python train.py --encoder_arch="fnet" --model="audio captioner" --dataset="synthesised sound scenes: up to three everyday sounds over a background" --train_examples=26041 --time_shift_ms=100 --n_mels=64 --hop_length=320 --input="log_mel" --spec_augment=true --win_length=512 --tokenizer="word" --vocab_size=93 --encoder_norm="layernorm_no_bias" --encoder_norm_position="pre" --encoder_activation="quick_gelu" --encoder_mlp_ratio=2 --encoder_layer_scale_init=0.1 --encoder_parallel_block=false --encoder_inner_norm=true --encoder_moe="expert_choice" --encoder_num_experts=64 --encoder_moe_every=2 --encoder_expert_mlp_ratio=0.5 --encoder_experts_per_token=2 --encoder_shared_expert=false --encoder_patch_size=[32, 4] --encoder_layers=8 --encoder_width=256 --encoder_positions="sincos" --fusion="cross_attention" --decoder_width=128 --decoder_layers=8 --decoder_norm="layernorm" --decoder_norm_position="res_post" --decoder_activation="swiglu" --decoder_mlp_ratio=2.67 --decoder_head_dim=32 --decoder_fused_qkv=true --decoder_bias="all" --decoder_qk_norm=false --decoder_parallel_block=false --decoder_inner_norm=false --decoder_positions="sincos" --decoder_cross_attention_every=1 --decoder_tie_embeddings=true --residual_init="none" --optimizer="muon" --muon_scale="original" --lr=0.011 --momentum=0.95 --nesterov=true --orthogonalizer="newton_schulz_5" --adamw_lr_other_params=0.00099 --steps=15200 --batch_size=256 --epochs=149.4 --lr_schedule="cosine" --final_lr_fraction=0.05 --warmup_steps=1520 --weight_decay=0.007 --adamw_weight_decay_other_params=0.01
Rows from block 3 of the audio encoder of a small audio captioner, named by matrix and row number. Rows with one number within an expert belong to one neuron, the router's apart. Each number is 500 + 40 x the weight over its row's rms, rounded and kept within 0 to 999. All counts start at 0. Numbers have three digits each.
Before each expert's rows are labels from the 100 clips, of 14848, where the router gives the expert most weight on average: "peak on" is the class under the peak. Only what is clearly more common there than usual is listed. The data: synthesised sound scenes: up to three everyday sounds over a background. In brackets: how many of the 100.
# router: router (encoder.blocks.3.mlp.router.weight, 64x256, trained with AdamW), inputs 172-255
# up: expert up (encoder.blocks.3.mlp.up, 64x128x256), inputs 172-255
# down: expert down (encoder.blocks.3.mlp.down, 64x256x128, transposed), outputs 172-255

# expert 36
peak on: howling (28)
router.36:453516452527431514475489427530502533518499458467546517501457542507494521514473483485471530475450469461494541554497480452477575461455477461447445519506552471494535496492486470582563506467569550476486500495539475525522452407492497555411565557441500542458
up.0:552518544401518495552495565602468520454544511472544431451506437464508428488452470523527558516510478450485459527494550486511461529525538534517461521483498526480575486488517457503546445520540509506525537502458514538574500544504531458484505497589547510453
down.0:478585542411414545492473544463571516426488443507483548400528460532400504476412502527521516452495534481511496488474508484467531468458474540406425517469516441478558492511527481489488509535536502484517452504543518460556560488469567409481494486457503521503
up.1:508452499500534494542485529527457476413500506447537561584500512481519542510507471584554549494503448455520540511528511534489481452542547524501534436488559493446480523469484414577423454524502417462454462482514506499542502516476530486469495467373546617433
down.1:495488469428389500488435508492522470503521549416495556546469523490504549450517565509559465532512500488487503502503463517494535523542479527549519541456481464514457505466555446475470480580475501488503550453520469396468569623473438437590508533560541459553
up.2:477546537525553522552449513583557549550447525481490518434515486580476499476484540552534520575496583515537524579482504527500455444445462508527523449514564521494583474522524488462534534532491488465514511518497487471594531493506496524496506513509490499450
down.2:463497469491454544524523477445528483513570615551490498477474522495507444499498478503419506541554520528503496511513502465473507498513407388509535526506491455543453491468478528513415535474385472430531391454548404558432469485497451525561572448558517531561
up.3:513445478535516463598545493492512490510422549561533499443501455464538578521472533458504462533496521487507490551517595470567514472470455563487392471452537523519467507463581495460485408485511513576502491546501474508486433492535426447494435439512448485465
down.3:565533481440512572484518508418514437616492445405574465489494469576479506446491495504563498496560513487484521520469504502477506486496531426480518542485460435469449516490439475442547472449483482488504526510537560479549473552530524490482526448539529489478
up.4:576472541468518560511557497470439510559483443514483566554479553431548466572507577515530522544457457486491454520386504535434440385481425483460443484465484436579527503439494525554496566473457488476519475450459539483478522480453489539543478532510487491529
down.4:515476511508480496495501450531447539496538468475423549495471518462529507467515500549519496443475484438493490513504513499523498530505434442474509517509505486485586574498467501527549573413558497523491494447435471562479465501534576504537609486536400510486
up.5:500527510531463508510519578621489483505493455499455522456457416549526477577495477637522513467455480492420474523552499445571484488478568563563494514511461486516512450541537564507563548471508455509491512572521515469567523521492507481539462495578493503506
down.5:476510542474457557500478438483467494478516467556447521422478469463514447477456440548463529511517518495498483500486489535528497485506541552443460521478493528474560451501461465472540465574424455463484437557503569451530487492509549466539526531493567557483
up.6:495541492505432515441498503466467489528518480561577461559508396529522520435564499471509514509459473527472571509591493536466493465566441543598490492491463601493441472455478517540502490519518498449484478505543479439577545510531493499521534471455514480468
down.6:566491479491519435424499475509523506495474543489474505484488570501549518505584516529485476476455512490491504506497504385519474507433551532462458526482501516475503413486520497497504521596561426540529448442480468500424555550494335497487514505530523467559
up.7:517484486593527523573423457565474414449552497470460508476626496550460450487479483431434457488438500522531528480435465525492530478440546500460459574590383524512519526547511574490513522540515502529505521497481502504556553543452459500506516472490444559498
down.7:592472537500429486527489500498471519463517525538592500513472495522542456495525523573418455463508528487503503487518510484499479456454477445502530531466603516497557505508425490488535449452448480468534622499489515478519500489463419501525498482449568492546

# expert 20
peak on: frog croaking (25)
router.20:467500397502570469468532426453453562492516497499527466482545506482516521480410488521485488467471494553480459544404506522477534500466531540417572568491569450484512534505507505517524419527632456551517525453530415619547543527536534436485510487575554505539
up.0:501530578504521536575523438540511493466553474492560533543494520568471505529504502474468499491531540512518517587584586460554515458451475529521466485489557493487447511485503489564401474437535455501491562433464503530472528459380509563474527498577536459492
down.0:501498528449533469488540487500554539571552546447587549523450433501501478565484487445459549507512524508452476500474514538530551468500514591505509479501453500477513508475543510519459471398553594505542550485466462561509571497515508490527486467481444518573
up.1:475484510527506529513495540543525490473538493530494499431454459510469410586476462442531552396556511460567492560506453490534494460500489448478534495508515460534468488545474429488534489515580598485462480512544532457537429462491514478519513513527481457490
down.1:502517568546472475488484392573528428455442562442477492505486506444382519503555487452482529469495469481503519533500515490530481492517552543507540515529543458452544517530462486475574576493473475593503505480488629526500502533505536503471482459416512470505
up.2:459516415429476514468493475482524435458548526530490478485537477522405566513473520558469523494543499532489519539527524485510490482475526500504481461473570463492469434503449501507475491489430477480565494499510487511644488372505490525512445554557439472519
down.2:542489429504491595453526475525479455423504459544570413537433486493490548521564449478463446483508524471499511517529515468529481487496449473515488473527527462502491375482380485599532538544524478536481519489523609530534446440490566427558520526530490447461
up.3:477505424405512503486554509409483497523571530497478472497478442534441574550402533496505519471443531526526485493407463576571464446499384505495508490512520473510506541466516525528502501508485489463446473516537540522497482433543577563552470575514446495487
down.3:493454529475444485519486464539524477484491459538492522489527559482504461485487502505419476557554508468511511499466483525498477479457496578506557535484435512404501498517574497502554522528570601594502519488524526584471537531522471543548508434459499440436
up.4:533482464487499536504562503528504488553516550539483469488530526498534537516435417449534517507523485513461436475507466461469460477524534406629466502560465531460500501507493541472486497499433489550589536475501567521513522417511496483458576451431506494536
down.4:515506507459472500448481518500535526458421429429564444564495515558502457519496452492520491509509502493507483504498502533472481501537498446531395510511524470507450537487562501514544517492523473513473384473498478531512538497533570486466529544465530509502
up.5:493506489498525462497523534481513541492511473489514445546548518477462537467510514517549483483465397558477503475544519489493512537566427488464437503565516507461482516441524543515475455508374558494514491519497493497468506497487493453492496539449486538548
down.5:462540512507501459500518494505493521583460442487463475476528508523474488550411475565490552478498507525460508519516497516476540553437456511407573461508468545488529507581474512515449551459561497493539481480518553482504488523551498502455546466444495500511
up.6:482513473539540607462478517464516486538491499512523464553519524510483548471593566446513494568483497482486513544492478505472532453448436488485540503501500526496503483550494489488505494531458522463491496517513493536500538468546488522392451496514529468505
down.6:493482416510465496489501599425488534510527525528574460458496489495486556488460483579501516591439486477503522503469509431536482508547458521542535495549459540408446515479507487472491442484460539549559400480518458581524481603500423529491455502509485566449
up.7:431508546472476526426515426496568552474490534499370506516509457485550459488530577455569580455541481449449617544554491523486477507510460450457483445437456460430532501536460463519443473459445459491444459491518511466496512513515515508560493402462481511488
down.7:546517522503492550514499596469471512505427478622486488423482457466468445519497521449481512470527518468511497508490538552477547512502501522511533473517528474457444558438485491490517549528504538449494576513426418465456509524455479542446544495535528496493

# expert 61
peak on: melody (70)
router.61:463415419473477528539497551550511521429509509495496457488458538454504485473497451514454399536540607511532447467479435429450364424466492512498491448558473522457433500488509525578511516484483504538465482479501445498527515491558512552470443461549520519519
up.0:505544500497486492414495496522537541481520440423511442455432522515548567491459500437473457468459411442463531532449531565520514554545464535412506448465560521525501510485512522557488537510553473509470519478502508510524519517461511525458453532594478515461
down.0:473500548541430510510470520571468507540466542533446460491518458496503511518544451460459472525542474479531505464505533534491506476538448493492466536493613516453525438521448527519492511483477448503471499559471592515470483489501545531518458501457519571498
up.1:478454507494420444545464520559502461540480594521536579562454565431491428436528504404508502519484517488536456480464502579431474497413521503562512521514541468556422455525571493480500532509580514496454589490474512509504557491516479556522494490459486488563
down.1:545523472489525559537501403513431457564442495511518457535437473464523535398498514509466478485557540497489489491488518505496508499483519512511512532488428557563432540508480519493543571459516489498529555501516527550497540503501546417406541576492460571482
up.2:505494445478471508498503424533498419554527521461528490506485518490547441488556561518503427477497521487543480532482468585480491548554555536504497470467579564547508500475518449484465441457499525487471532531506440518450498486506560433466573500591497532555
down.2:534510533626549456444481488525446506442463493543504487502577515526479561475508534478412477498496498480477509511516523490467537473485498491477579459529531508539545466513519510540387503446496481516511464504487528439460502494525507407493545489573522556559
up.3:548491556571488461472506488505517530499486471547504488432518568510581459516517459463512493473510483459502463470533503489506496448563439521465459472474498487482494533448467506513569528474437431498506489472497437476533527488480474410502540528534496543487
down.3:412523490430565524447514556517532442434391450450504499497497461475486565526468520511497496487528471485471503486521516545445494488510495445547517501518547543460428517510432515443533555511546613478484561427507484459430535425490512497506490487525592521414
up.4:449461532554462433553497500517541518463531536534477526558464538390421410490477504505560531574550497457487530422503484562453487556485593524529528539540529544485452490440477513455556497489421448472535612482478571543503542521527504457433481488491466458439
down.4:509482455458505436549515437513573473413433463498501417431567490510512540511531442494571481464481462477523484480494551472477513514549476509487474500533495461503520463523506539591465526443541529520464562538454466485426535492447471490570487523474521469504
up.5:501443471469576510445517453432428474497505467529489521491447540521494586438479487543416430509462500474514494536546457482559509503517501459502505535534539512435508503571537532463532531469557474482495505462528490513541493555476512504519526522506495519521
down.5:459542515501388519410501514475538522545494552488525568515520509438518451465487502507560499460483513510510511520474505412481501505461506433474487521526553514437565501505500512447575483563438461473480489458501445528552430483475525498520476539493478494479
up.6:457490489477524398490473488511477495536463558441490534588512476513527483550439532571441430502545558448530475469537434482456507510499499495481487484521430497518454519592540508478478461541471468495474437510484483508556422507568490489492501489523476464461
down.6:469554493512461456462480500509560382519557470413520491510551536482552427524481519481557560543528507473485492500527483539494489493448402471503474520433561519437413575559560485591518412499539510539527483502524557451487457527526541443441534489479554526501
up.7:502516535533465558476454508550531566423513436503533555497516492427416386433472444460508567499455503523525505578540603511492504488499556502497510530465523486532543527474509463474428530520531470510496517476503496468480535463592484494473491549568469436475
down.7:527499529411452509464475474548478464481467544454516498524502445447526591537452518513500513581510486496540495523509514586499503518567467484516604537497432464475507514518428455490507453489511543498556570524529483443570583469482448389466431529523413521509

# expert 0
peak on: crying baby (57)
router.0:426453503552485466522500457578514469471446561489417507434427487427459521465505515475442457484515479479503484492471514490479535456476568455470492516515545577487453535546555507476551560486454520523477510495585456553520557500518401541478536452542515536529
up.0:515550479505461547465518540540443544475506529484534575405440436536512496485447484537474452428558430478465547493530552558450462527520536577476502452475498453479553429491505453488551525510494442516482601485482475499481474588471459501472522490552522470412
down.0:516482495521519546527457447524467555584535552439525523591487462433535488494555528541457534486494498512493508515498498520556472473588554533513439415507411532488555455466513580476529470518512482492553496506444449555495476463520404465564454530523504515406
up.1:525536492605537551484511489502436479518470528513604541441503535516515502469535433509559490438556484529533495520467497449585527452487496499457466456523564533498536447478572506499451450435486524506509507541550538474509478530455465516467514543531453528498
down.1:445548517537459481536504453441543467576487614463477462482506465496466478539490568506479535497458494500508497518514464494499506527507487547462479422551528480548535505484552505455445456494529576504498478501464524430540447494508509546431462438524559509502
up.2:500453508534526393412565458446486545542558450469469458476536484524568437457513540521509491520518462572521540517466487493490525453480425474463484544466475498539531523484530521485479496472502521519505473505464513522535534528481559500558476459549501531531
down.2:525546452444537494459490467560451560565476506587585466512521432473430499498508543503505452481452494490480506488497455467514481498450478499494535452628553491473430492480458471606484573536478512525515470512560591525563518408519602482516462504488471449534
up.3:460529517437497480468531510507505500551512479522496437556544500482520505467486580484518502502465394503531488444542503469481524532473496526596525535515542407498523514536533442496468511551485502459524489526516512400525534474475447444474524477578503520500
down.3:485541487463459527519532540486562434551500545509496509462534525484551529482529453501511558516499499480507489491486491467497495516477471519434480524492553412456502500518514480495569476505445453484558423532495532540467532445487592447489568514535513498554
up.4:550539451458493465490477486484514512476475493496558458478494578506485443525454438493427528473566542484458562506538563582480520464496572564542465542448563480543514529519498552463528517498442427520537528517513506522474545516489538460497477546499505474472
down.4:514564535557525504466486469495484446489475504498411525517463521506489526536475513489509484466543461517513493520499499437532526519530547500535490519546484489538578516503499499545438449546520494472506475539494535449425530506478427573520478539547487481479
up.5:520518499531484473467490494455485521497486495494512440505428590432509474465586526480503580510468448517515522538464512506525548490430505519477476575530549432521480543511476542507510413446485536449423461533437506526536468461525485573452553506490526545445
down.5:467483550476407508543471473483515584466556426464559523464499548502553507421460513512497515459494490445471481508466510462518516508526424521483501443483502457490442475528441492569534469508522526508518586547497471435489589406490492507481452506518541483516
up.6:498559488552475458414551489479519466516506480447486473480490489475566556466512429471392517483591578530501509438527496423532459498561548578547544504487505436512532491590496470498492480485509518476520458415478452469539488519479502484567525503456481534518
down.6:453493475483518510588516526540430518478545541539569508459449473500475509450464513466512509545578528491481491522503493455490498513506512479559422407560521472464447530453514448497539459482560502512493494518492488429510512484420597466363478518583576496498
up.7:569460482487560423459530529491561546478537473612466483523479545504555584618522499429490527561472478520509553505512524516517460513471415440521535523575427488485447447504568467487503472518512523436459439511491504510564516528499563539515494493495473568485
down.7:442530541433519466477489547492504501445495476581511520522462501525464550498573525453494529462491498477497507502525464512514511535519499517458543458552503464430479482509491495572438408490500529588466548510469415503565553492554536434521533497474475506494

# expert 14
peak on: doorbell (39)
router.14:436435462518502525515523454509528449505463473518543536461455474522516486525502483418473526476460474435482456465534423482453524522552449469501514495571496458490525539537520550575537461511524515515502547486537468476422448521507572538537489571538459535540
up.0:542608533433473508592530543495519443539544552518481499466494504576508507515520491555501486506485504531511484504522488574505445443490505493433544458430473505491496575457496535556497482504549479444531484472437485528527544523449480486548477467487498493446
down.0:441542458492498560460573431500460411504493500518490460533467502483475510506631577451470545552493485505483486498504528456531503458461436497487487528512561486428495544546479508576483485478451536535504478522499536496467457488543481497438492435552526511501
up.1:408520505490533512494484557512501437509491446539489545487530562488564492486482549551532453544538496580516488489458497486501472478564554518503529546472456573441566527549504513475491543493441516548521452526497452502583449525503511518478527543583510478485
down.1:555504512523514491451534473455469541507470452467528561564490511558593525495542494479530518461431466512480468472492513532548513510515546593528431504463540520479427555464506478494519495430514539495473538513548498499574498478622477546485428527463486455526
up.2:548556489549528523497576511495571477514483481578557598476480519454459497528546531466499541460468465488471466429442520389539515471503440501458492531493527469436475461404475536492425489439483451528548539518513546485485513465468470537477469427533488493477
down.2:470492548453519506521493471523514521448434415539444482497419424463525545565500538554496449474539490471499504489519499488512504479513515503485523538547543491484468556474536528535519575490505486496500537534498509479412489506422540512507517438505466484508
up.3:515464518508480528537491477467493456495535474497480600487566548499487479561545535500537486538493494488534522476498521450513488480376499477591532445486490546549432438521480468460436460577509441504487477479522431522605455554546578512502497502579488467504
down.3:507464503486477463492525523599418488474392427525539563489447484506534555492502457487613518460477529515509491505513521472507490519499489527557548511481501482465542451462509519535470527544452501515504521526525435438527590565529452502403484537461458485535
up.4:488442558532474486523540482538533529511499496569432496553497492503484479569486526404447458565515476532485486565511529471455479452542502443561531478486524561515572537478534486471452512531520553438461508470541539570541521574404471432450446498456487553503
down.4:501465430493491451565497513423506517568570536517464541499458483537460380444492553425526509579508505467503475506505468454469497489507482514550545432435484455426497440490362518528517530559533561463503494523515443520553538605516476449475511505493546482444
up.5:524527478506450497457528520535469531521476543464409520540483497515534461550503555528469475592520518545517493488569429538498518481497452466516504529473559416529518495540516505497495489501497517528420410518587472524471531440490544436500468440445505574506
down.5:534485535481493464457479504533518454551441552475486461483530423412531531507536533510548524572444482487488518497525481472527533467497540426541437371534506550639456565483502467498512513489463517474525451483536488439510531439458530514458557483557511595559
up.6:496461555501524397431541471585414511577555537474544593506573464470481445492513577479481474450502466537444509514509473501488551521467503435556459441457581506534571529543501505470478593479509470467479467588505437489482496475476503482442588541483525485518
down.6:491434495470470458522510569513455468419432601482518549490511392478518534492568554526484468556490548473497506500513517479476515510522477556447474519573435475543541499540560538550462543423588540468521496480494578504545400475430461527497502507509487520482
up.7:472514460463524459497431516515455492494545462484510483527549576492502537529523490524554507560476526518467491538466507499462502443473507442554470488456430502507548533529585515546480569478543486460625530494433466466530509430519455494547477542478503607501
down.7:472516513515550523507472492592541491465474459471454538494591531490568454501509497447466484427504540507491506517486526439539528484448541513537550516563405467534493480517506506479536489460572452601565474465452479509533384541544601487510507511527519547503

# expert 21
peak on: siren (57)
router.21:447405475497455506487519521501510446455425523419447434527528451464485483486475512433490492461464432403510505407475509419460501484482490478529459558506544545511583452455547497533531468521468524524474477543487487521523517501517471506482539493542544523535
up.0:427483448572546481532432454469490415549460542551538490501510461546550507516480479492495491472349486423536572473547506505533513496501544502491512434459502496496502461534555500508586520523505517454491485488425534495503500577457506513531578540479489584459
down.0:547493475553557482546527567497480558496592492588544481466454599509469501432539499501518474531480534469478487501487488471516492489591498543460500448453478524427447403511490545427480502460510442615478526487518419539503481573589454486460500477562532500516
up.1:455461514516532465479487544490466435524460608496522528561493548517478507509452579512475544501568463445542483478482486495481559523447484519580513452496469419499515476520506555457467539485468468525473568419493512477558445410509431507568493468527443591502
down.1:398508476510526483540513452518471521474531517494431452505566482488521489556548489497485495569566496491486524469479505436494495439482498572499524478410456545471517511535485532470536552378516561565516474452475488588482505613540589479516507534497486460494
up.2:512405492452461382522498465514506524571523543456546503551552559461473425571546463528515542527530443505452478519506515499460499425490510540529528496510555464501525515581542542484523479513482491576516450478519479491454478482563471454520522530509498539500
down.2:445536474437505539500544584443484458521559486519421490515532501557478417544445438549519541494516478513516505525480474539528482461477461547468504524530487483496466497527478567468525444521525499521435508476553546583531544503477434462486558437371532479477
up.3:525532530565377454515528510512593449493437460504450460548508576499456484522570492477430481488453506511584502549491487494462456478446470521523494441474490527494478477517570425474485459519532558449481436463512481567446510450467473520524498534525527475495
down.3:573493512430465522558478480507529497486532465549481531529469444500496503487497508545519559423461517499525478506502485513501463525474530546536522542495493473544466568501398498465495410528460519515567471496493567453508531416535519512465508465523476482483
up.4:471490502578528508468474493485500488554486521472432520546553496475588479473547506522480421466441529498536523458526448553481453501490515559560562596503479517515504532538483408480496443478511482508545507546551490483484502517560570472487536526416433464523
down.4:512497549426540490480488585451492521490584502507417449457443540492521548463478431482477477543484528503534503506508469459477487533520487509484442442472516455446485462462517561569530496540542540386488487540468503447526497508473536548534534497515549552460
up.5:523534456512503482512562506581514470476492529508471524501468500407516529376489526511516545586491475466498493525534485478551497546504503558436514559447490482478409523591532572496438453441498537507533477491503552518522515453497479510517552420557479517505
down.5:477459490537504464534449509494530486474539538456561464505520497518496543456465516439513458461465492484513518473506492538522515530521469526537535505490604515448480506537469517490540445498527499549523647581520534422406454483499497525501510487559511478441
up.6:415566481449518484445471477511539502442481447485515496479535534520517470504511478513531488491452466495495553519479550549554495462471446501491458495442487566500510494472488507564493571508498468480533509507504505547527586506433541516503535426433519545504
down.6:509494533512417469480501500524497547467544483425453452528530464517531600503533555528510515478532493530509522496501504516497495494529553424500465484536421453516493427436519492532544491563502499467485442528468611562481479525473461486429457535514478491431
up.7:488492536475531512433539470543452468518523498605485467529476481492490488477476465552475506463520501547485461485515481501450478503478515426504532455480465531434466532519533503540412535530546498591481531484509496460522504446506415543468452534477467500566
down.7:463527493429486504532481515481376504571597470465543475555504510497505472517529406502491493533491530504503533487482506430494490509429466534548407500512501461488457513443504527523481538439501566520484463558501520463460564512553520458519521519448525457463

# expert 60
peak on: phone ringing (29); siren (26)
router.60:464529453434456503529495481482462507447453543533504479528519516458562508479459430561496491528468462463449521418460503482549490491457476510469593536534547482524508488472533564559488535474466482476493489504574554575563493486532531475487562498487600534469
up.0:521488498487475441439503494530504493495480459521509534444555459445464566481526596514549552604497457495488493489438448534478567568480465476534506527498590462553445495473482538470377498518494506500463481439475528500557533543584481501481545549385568504494
down.0:458544552500441535515466391499553561483538543540509511509460480512463507524506571531487511451483472477522480472529489447488515550542488576484519541469456540504546461539457532500569494530546538481460470485531522527504534554414419514558559432457503544516
up.1:434493498498551410494480533477543510486525464501473525557467560513463590470459477466560449563541497513480551538497487505539544504508434481473482435484542535510474533523581487565530549548485440527528470517486484557527449493450467535505545467498514493458
down.1:553501570493397481496508598494511460517497473430525503492526483530558493515490553492531471456511517484518507495485508523526488529448467474517535410528505507486536533451538549526490443472488482552511519475528597512509437488430495498509459526455479538509
up.2:469466595598484610487531441490560516519509523563529498429468502502449524500482516540507517533405491514508494463475538525453527501434489508475542499458455578520463526535443555517532463454466479438510500497579502477502536550520557492512502482570485526481
down.2:504501580440530496449538538518510549549528476526481541490490479530473521504465542533468461489493484523517499500500517511459518489582445518485500520593425441512520482511549468457451456445458465510465502519444501502504503518519526438442548516570472452597
up.3:509506482486508491465557514463566532470512527446434523513553491493452381526406441542473523528579546556523529523536556497556568499584465415559569505565516455471488517507486431502532568490540475496487465551555517477474546562489552543466500412589431472520
down.3:487464547492524533488548479463476524510513440482497564457514532528571490446452478449495511510490528532505473512512512509514518540521409401453476515440528488501527512525451480543505513531508623473488458467521486511505573507456365487444514512455557485551
up.4:440514547436476481489485515491519447560589572485488466545527462486466455469492499455605532553535492527498542502495520481545446507454465504452530529520465509469493485457516528551538509459571613501506449466488476471468455526472526570540546495441513602507
down.4:496538463521548419480487508552413465524466526477516493496552513472528535508474462516526454492448480484506524509520522545534514518505483482521572463508480434424495452511488487440476467474529507517508494474575523529420610562455457491463539443447447493417
up.5:537441466495524523442572485426495478521506538479487474491471490476479495454602531435511499478476474531525449533460525562543471417436493480486477500477537511493460549532472526518568449471553572479511467502454519514521509557496423438536611498426481479457
down.5:554592532564436627463479476575451524540533451512496540525468431562440457467497534558491453488458524524509504475492500501483505475496507480518491522469525452492452501543510496500487465443470522493457512542547608560483536526545496510476462477525423475458
up.6:485599567491531454460472556482448434512476515449501488566469507518616460503498558576526469515541568515546529505452459530513533549486531472459555495481488536510457613478482556391447456527516516506577504475533427496489491502542418471534546540511500530513
down.6:452498430447478480493462506540511461508485452507461469507541436534483531500494513495491561549492503486514505508555480496532542514524482475545462516497514538530474500511481530552549532497527458476546507431495514676418442463462491475544433475513497476463
up.7:489522455476408417427570496473452528552556496454520496528435464539518469448498534483461491531456506469469509493493474480504565522478526478524528557474514492505421454520525537483516534537556484446507428519530433499440532539529505540468572455439469389466
down.7:494526479472546573540498554504492536454603560542471537465535537555483484407530479367490431471507525514497489477526495523514516458475472416520505510542437415538460440496467469505451496556556509547451501487509547531482448499521471528480543473483410509530

# expert 3
peak on: phone ringing (30)
router.3:464510441430503475491533438557489499510507523460523475428470476447523454484524416509454530548550506508453559503534522521443495518450523527501540516435486519523485492495515487548562554502526500529471566471518508570527543474497528501523533434479561454552
up.0:507525507480467540493492488456493531545402543502498483462461570496505501522536499467482574475503500585456545544487527551449549478536529485487467506457556459516510513472507557477517527544433426479437464502567480512455507585553429502408538463435503585533
down.0:488520582531520461536478505543511523426529435540505510548447467456529489488455403491532465516477493538530487482505511471470541538421490457525467479542468538484521522478419492555546511477587493496516557529487572370489467485468508565515482550506495542543
up.1:555466490495427465452552469496500453520492530464512491505464503522469481472503512535511531458432476508561570536494460469429506518490561559502341410472563503513540572532548492452513457474490519464537559489446382527540515484554481490506462503531446504472
down.1:436479511543458532529475535499564540520551444525556514483414499490459513543457623539504476570417482499483519500471489474496529509497483554553515530478504518508498464516446471457537588490440485496480508443444482541522527442469484515477484507409482459442
up.2:495474509473545503551480553490480475521425528488445496534460520422607497522463482480510523454502509504502495547477505531462559490487455559493463556474466496449498460549549521461531484490467498409531453502478416519435511498536502428405466479524458531493
down.2:551533506486481602475532497472417489517470532542560484535434542498501498450482469479494526480502472468496480499464527539491527507440565510572558588557484483546421544508508505470487489448502548484499474498545556474491501514518418597514486472500497399574
up.3:562493493530506528589481457510545542550457514554556487516549477534504480563500495527471545550535523517495453464419469463444515475483437470511470441444514466480577499527459480504455426496516498486538518460535539499482498553514491460454531412526368481474
down.3:445475566445540452479539553497515435428504421513472513453443482467465552551506526558470503525496504488511482514501500446575485526456509540469395495474480477482529432487492519448520546519552494583502486506513484540499518471508487480538421435550567501615
up.4:443499458502532507497556477499582465449470476525547499458435474513540487427447493473542471461487481455507508520479449506462512558452539515522507476546498508560517469432495510494457491495546461490489572454483470487505435455522449498530521537413487464559
down.4:530517397436475477546507468447499548584414469552534515524545533537504470552487465521492486481528519505474470495487489468510485450531475574467476604421538499554583485501599492478488513573445473500493532495519513485523500610481554520498498506467527548434
up.5:508498533514505490510466537533538451480499541533513533494546524460579501431569529521482433449499484455557534540473478535494540489496474509543583487569462525402493504504596421500483496546509483518526554504531583506486491543555469454461538491530446497542
down.5:466454481535543469525454403552503540536486436517438472454475437582574487430524548415544507541504501517479510511518477553461524521451405426473562506543530448471567618514514415502475482554501471433487497496485530489529483580515479449461561490455501533395
up.6:498484537514459478472508477543518517535506538489499492536502498557508568455552480433446504563472491524483485457461516542515519424538575447465503483485496539440426468534548559496435483503556482483482490563471547475520508440475486490443589557436480530520
down.6:532505465529397533588477512483482442499520507520508485534498548573442437515458513544461562500526471523498544462516499508565480460511547544493455473569504510514464474538537490468566469436458465481500528553560543420502490468446577509517464507497514521543
up.7:480436458536420509457507465573496530477479528576492517549469446500467531509510526506437539497482446473478515493540525471477644484560547523513464516524491535504527497512534547562507524521549481495433482528584575458475508485511470541457590422443467534424
down.7:542492476529462519563525525469500473499431542594479512483472521423474509479520501535467526502496479536524524493521490461496494533503461434552489531497504551412559546549428552480468481506512553512481551475555505559485495440527460556417516535528515474483